{"arch": "transformer", "model": "sound classifier", "dataset": "drum patterns on synthesised drum kits", "train_examples": 26041, "gain_aug_db": 6, "n_mels": 40, "hop_length": 160, "input": "log_mel", "spec_augment": true, "win_length": 400, "targets": ["tempo"], "num_classes": 10, "norm": "rmsnorm", "norm_position": "pre", "activation": "star_relu", "mlp_ratio": 2, "head_dim": 32, "fused_qkv": false, "bias": "all", "qk_norm": false, "layer_scale_init": 0.01, "parallel_block": false, "inner_norm": false, "moe": "expert_choice", "num_experts": 16, "moe_every": 2, "expert_mlp_ratio": 0.5, "experts_per_token": 1, "shared_expert": true, "subsampling": 4, "layers": 12, "width": 320, "positions": "relative_bias", "pooling": "class_token", "label_smoothing": 0.1, "loss": "cross_entropy", "residual_init": "zero_last", "optimizer": "normuon", "muon_scale": "match_rms_adamw", "lr": 0.0018, "momentum": 0.95, "nesterov": false, "orthogonalizer": "newton_schulz_5", "adamw_lr_other_params": 0.0012, "grad_clip": 5.0, "steps": 12000, "batch_size": 128, "epochs": 59.0, "lr_schedule": "cosine", "final_lr_fraction": 0.1, "warmup_steps": 1200, "weight_decay": 0.1, "adamw_weight_decay_other_params": 0}
Rows from block 3 of a small sound classifier, named by matrix and row number. Rows with one number within an expert belong to one neuron, the router's apart. Each number is 128 + 24 x the weight over its row's rms, rounded and kept within 0 to 255. All counts start at 0. Numbers have three digits each. After the name is the row's rms in percent of the matrix's.
After each expert's rows are labels from the 100 clips, of 14976, where the router gives the expert most weight on average: "strongest on" is what is common among them. Only what is clearly more common there than usual is listed. The data: drum patterns on synthesised drum kits.
# router: router (model.blocks.3.mlp.router.weight, 16x320, trained with AdamW), inputs 107-213
# up: expert up (model.blocks.3.mlp.up, 16x160x320), inputs 107-213
# down: expert down (model.blocks.3.mlp.down, 16x320x160, transposed), outputs 107-213

# expert 7
router.7 139:128117100151135118122116165125107092106122099083098137156162140092123105129119148115120092175110124110119075100102090112128113170133103146137120099124125112130155112129109096122097149138098130119118127139123113113075136117118130176104086129153110108138118068100149132117141147141089167114134179093094153141116130116130072
up.3 080:093172155115157099109137112121129179107129132150127112110113168116136166110090114129130131112117099119107095151099169117113103212145139114126118149129098085155107139107105152095135146118120129131119104110132069116133109108122127092139128109127126139111124126123099140095115123135138101113075166133140099106115135128180109
down.3 044:132110112098090153115108147115149178133101118125166137102141172126129119083128111203189113160139143118110115137133121179119151156105138135113093143118114139115102086120111118112072105130100155138124155121136133155119135127137097132122167149165112099140155131160100116115080149176119167151129137122138123156140113073140136
up.4 099:115161121113167134129123103138105183162101111136099109134105074108154116116097114142124118106145177165126133133120137105130124085125103124132138115121127130122104119161130143168124117014116127120105125136135107105189158154097144190143147084119118103148153191138168114163164151141096096117159163139148144149113123148128119
down.4 107:124164151165099129065108127103121098121105102115061102081122181146143117120156120141142100157120118118100105153079124115179115115195106144123166112170131125105132131106143116163129132141101158121158146119150143179126118126163137152100132175111169125102123128084137155124129156119121152104106101132122105143089104141127132
strongest on: white noise

# expert 14
router.14 063:141102127185122110088120134125123122098134154134061125141126152108100110133122109144128106114091120118117054137113129123118128143144070134132117112119130125073166106138127117112129158110120112120139120136143137138133114117165096142149075149127112119145111099124101138119147139141105145099121155064106083122080121139133097
up.0 118:118119139159107134116126080137114137131134125107119087112107114082144125159139114138127173128137120157115101135094143148124145141121122138128112147141167134151143127109157100102132241130144139101151092133144146135134200127158114128140121125122092101097117099114098150121125120110087128116113151136150116133145120078125109
down.0 135:122125097173133086115114117112125146117169149115121085139138185104087124103163090119187098159111106099112122131154114094129156127181133098092132151114151160105082139171128097094154105148118140118112147112107114131124114140113139144133141205119112211137122110121143113112144105138139186069111128116134142132113122141148134
up.1 039:125104122078118134108142123145136100107148135092148150135116136174137092070125154127139115123124098088121121119096127075121100111095120144086118089104141155139112102120098123108046146134122136138139102116149145131155145111139088170103127077131089156098147128116116115110153101117177133172106136113116119131133136092116176
down.1 037:119105100144143139123153171124087132126120090125083181167139137109090112120129115098103150106126144110076107165098126132080125153098123153126119153200173108131121108113112141102153125136137176128120124086134097110121111131152151111174091156089108131126129177157161128125107117140116088168100090129119127117119129094137111
strongest on: clipping; text has "clipped"; reverberation; pink noise

# expert 12
router.12 138:144135156090128115130119154128136117115105111137086116094094089128122126133107084108094123138130140126122170127138086103139106174118089115141124105114092104152149145135087168150135081092189117094081121122099118136151073147165128149157155145126135104128120198104089112118104132144109114146170094157114147075122141184161135
up.0 110:167155163144125112125121105148083155134118130138096164122127113115115134125104118068115139110105121113120168122103111151141104149147127099153130123129138058153166119140103117153171104114126121133146132099143081116134084126185215092105158127146138156157080148102121119128118140076133138133143135138172144140132125169109129
down.0 142:133140123131116112118187104164113155144156108125131174129132147108112136140132127171132107151162126135108139119166132167087173143143118160114143145169139169129088150172127152143128139135127092173122124173110149141145129119143129154145097153101121153162109088128163158153132148136164149158099121116128113109135132121113191
up.1 096:148093116151126095112134164145167171153106138081156119114096111156118113083173132136140084126127120099096104097139154139133094084140142138118116115122104143158132132121139077107183144083136109133112163117120153118134187120082117105110059160125129101103103143140140130129153118125133113094128130127107110167134135121094116
down.1 113:116165104143154104143145127136157119110101145127078137101125124112110116148130092165135115125130151098142109084148123117068118134133163150147122090115071093110123125098129151117068101115152075112157095099135143136168157115124115135144137111149130140146164163142144179107136130127143135154120122131115078152128077120148137
strongest on: mains hum; low tom; rumble

# expert 11
router.11 160:139151133130087107099097144118131111131093106119173122114117160098149186086129117147131118108134113129148161108111150134110088150110084108131121123129127124185147132117185143154109099139082114107124120175093142098172147153115161131090114058140103145146121109086143141109153112165137151128122127144126131076111124136170124
up.3 101:119137179126124126106134145131169134106108138145132146104128179125107136113074130106130104127120127107119098115130187122113136140135121128142148109173133118150115132105076116121137118127096115127132130115122161139153150113130172125122125123135153115075151116151178124115179126138131132107149149124109144096137099101162116
down.3 103:119155160143131104167133110146142127161171146100161121171098123112124099127165137146132098104178092144164110137095101065142094133146116098157100143165110086108115108081136097151169156120171103144127135125079142151099113088156125124146121138115147124150126170086133107130122150110140142166180137131140144147142118181139150
up.4 098:115127134170138132145128137115116140178128112155112119122138108102130165141150130120134114115123087176145130128163074119113165116118137129140116123117140161105162136129167113109134150121145156126087149125124135091095159163152132127108106110112092149137143163136133109113146070123082147101121119106119140144110093119127094
down.4 117:133137152127101128130124117092143125135140095110111126136144094141105103108108107185070111167122119125094115151114174114083168127138054102162148131101162089107104130139081125180096111125125131114123105145060134111128136120106125104117127111090114158083113100076107113076107129132096151083105117161157132112108145161137173
strongest on: bossa nova; tempo: 160 to 170 bpm; pattern: half-time

# expert 4
router.4 065:120110129145127119078137109112115122116153160103080116141117104106139148070106148129113162181116107132150053140090099110148062168144124125129124129125147054143136112119136140141124126134143129148113155116130140149085107138161090143157097093121170149145139090114147125156125151153085168123111132110146158135150114157162084
up.3 085:100100092155125142156126162105128156113106150120141099133133121087154165120094121141117128106148125130125145127131141165129035129131125115131118134094126175105130119147055076115119109131132156137152131120124085155121118105124110107138158101147128099165128107131148111132105114095125140146115081139106119164103174205107112
down.3 088:159114101126144140137167148128166123105135105123167121093152103115160121124156140095162112117140122124135115140107132165140131095130147140155118144081124111180118124151126160143167095126089141105132166099095105085111126113156101134142141115165154147149138123139132142112112077166062149104106121089137113108149137132194123
up.4 102:157139089134124110132119179089134113132117139114091109165128132150140132094117144082146123122127111147166233139143142097153139091149096141130138143101156144143128148132169107155138119133133094118112135164124150098165122108179151131165160129133140146123141142123130114103142140138145094103118104118157123153136138131128132
down.4 096:110095182141154113154121126097104128140089136148133099096146137134070091130077104118116113127138083104133142134130142111119166143083144130147124129129115137123124091059092112146125123132143141130146135099149129139145124117103105153126091119161158147168156130197115167136137137086149148107077115135092117090129131113099099
strongest on: bossa nova; clipping; text has "clipped"

# expert 10
router.10 075:105118125170142081069121121112084115107166101119077141161106122108084148100102146142144148174164167145099176112127075122099105151141111141141155097132136124148121127128172123084134120127149132124108140083159106121123069187121131143116126101123104092121132115143133111142141140149162177122133141165145149102157146120135111
up.3 106:129145147125166126161100132135152138123157136146124136145133123110139139175103157116138111151148162126118166126118163166119116163143157138179187085186132158110107082119083123125144124127096137160101183119121118158147110151104151092112154133220131108115178144164125118153114216151129092146119125127112115135174118114139139
down.3 100:060097098100139142135133105130125105123144119118120126124141164097111143137141128095126096144139123110130122105128191083094120157081075104159111124118133153161137149144111116128128115125099123119139142105115134150140155168149139118140162115171122108131177126126117119122128089105141134068138099153161158104102136144148126
up.4 099:152139079115131157157112125113146061141144130129147124088134138084150158156118146166128156121087129131107108101155137141113130124102089096113097124123163108126112153113077123126112153148094133153143123106172134148146158109099129169141075101112113138148132127151113149163116139154162083132150125133080154071115084142200152
down.4 077:102099141111116098127120127143174100129130134136162062122143162129102115131138097127117125082082130154127109143080153127081143152150120116134172120121130114127095102098155101095145118170152091172102125147108127129169098133131117103084134092113128144115098154108106138129110205142131136102175158134106164140115125119121138
strongest on: pink noise; cowbell; muffled (low-pass)

# expert 15
router.15 119:155125152131120147109131128120147105154121132157119131098137124121110100154111111119117141114129147122184141105136183136149145126091112135120143126134135087149153172137167127128153127081106126121133149170148134153142173103125161134138121129150112151129085084151138108131160178098132138126113105094138159096135121108098159
up.0 104:153118127123170141125168098130108143181114123129118181104164164095139149178095117145126138115121115098099154130127116138127129172108109130132127092150137180102134123121154123129125096180137134183141153146157157162117169140117158130154107133150116174149130136124162142148135145140114151121140139137153133122119109118111110
down.0 122:111124098127094157126117183119096167143109141140135138107083112142117145154125179123151110131136111140177165108097149087113105119114144129112112112125157130137118152121171147125104137083147117084111176111194134115171105127128125141128092145188148104123116116100138131152156128141116113126128150115177144137089099119085171
up.1 118:119117129115115131143151127156127103144139106150149078156153115140117119159069110143092144138132154147122118176160187147159130097133130138136109159134114123138114161131157123100151130143143111098147181131143135146133098126107140147124121134130137109148136101141137109157127157137106155129142133158125147108138106121114125
down.1 127:140091108118100133098126129123126167107155132122120107110105109163179143133101147132141103121150049140146142076109157147131117138161120142162123140133130142137113129114150136161142122112126142132158110087137114141158192092110145110107108089129083150085111118119146099091132112108119127087137123109163110147109147110144126
strongest on: one drop; thin (high-pass)

# expert 0
router.0 075:117094131160126133130118097132113115109165156110080151132110102120099155113107113117098141151144148130170063120144066125125129134157149132139132137136117046144121087136118135142121126146148137121084135123133129146120112116150110133134147106140153153121102093123108121139161141143096155140109114115133152113178146140165075
up.3 083:160179145128137155115131119124091115155126104144131155139106145161147173113086129107107129125109144140134071141148130133123164089102117118123145126144124115123144121109093107122102119143152159111120127090107128153052175119144189097165117128133139138142100138122131111143107150128125117120140150136157118137115145155152149
down.3 054:135142159162127122159170078133147210130141133079095160137162103117105131170109125138116116177124111080085174153142174164112165124158144148124123139124137118133121127090119101140118133132119095125149134143134095144112118172148131115130100143115101195147147124157098133153133114141109108100096166146127111133111124167136088
up.4 065:117100122116124138121113117137157177232158132106122137147125092138122112150139160136109150161122080125106166101140157144157133135141159144091136105107103149154198130095045152146159146148139177143110130133118114135103145102127103121176125091111108141137120156124143117117094113134122118101126117121157113092104121160130152
down.4 063:102177119137137120124170108147126146125130096127114128132108135120158130163123125111160114114129120127117122152133091113121111076165136128123148138100118125158105157184160129131181178103093120166083139112164142129108134113124137163153132138143153098120174128134147146163152092131125165094071155160176184167137106110139150
strongest on: tempo: 160 to 170 bpm; bossa nova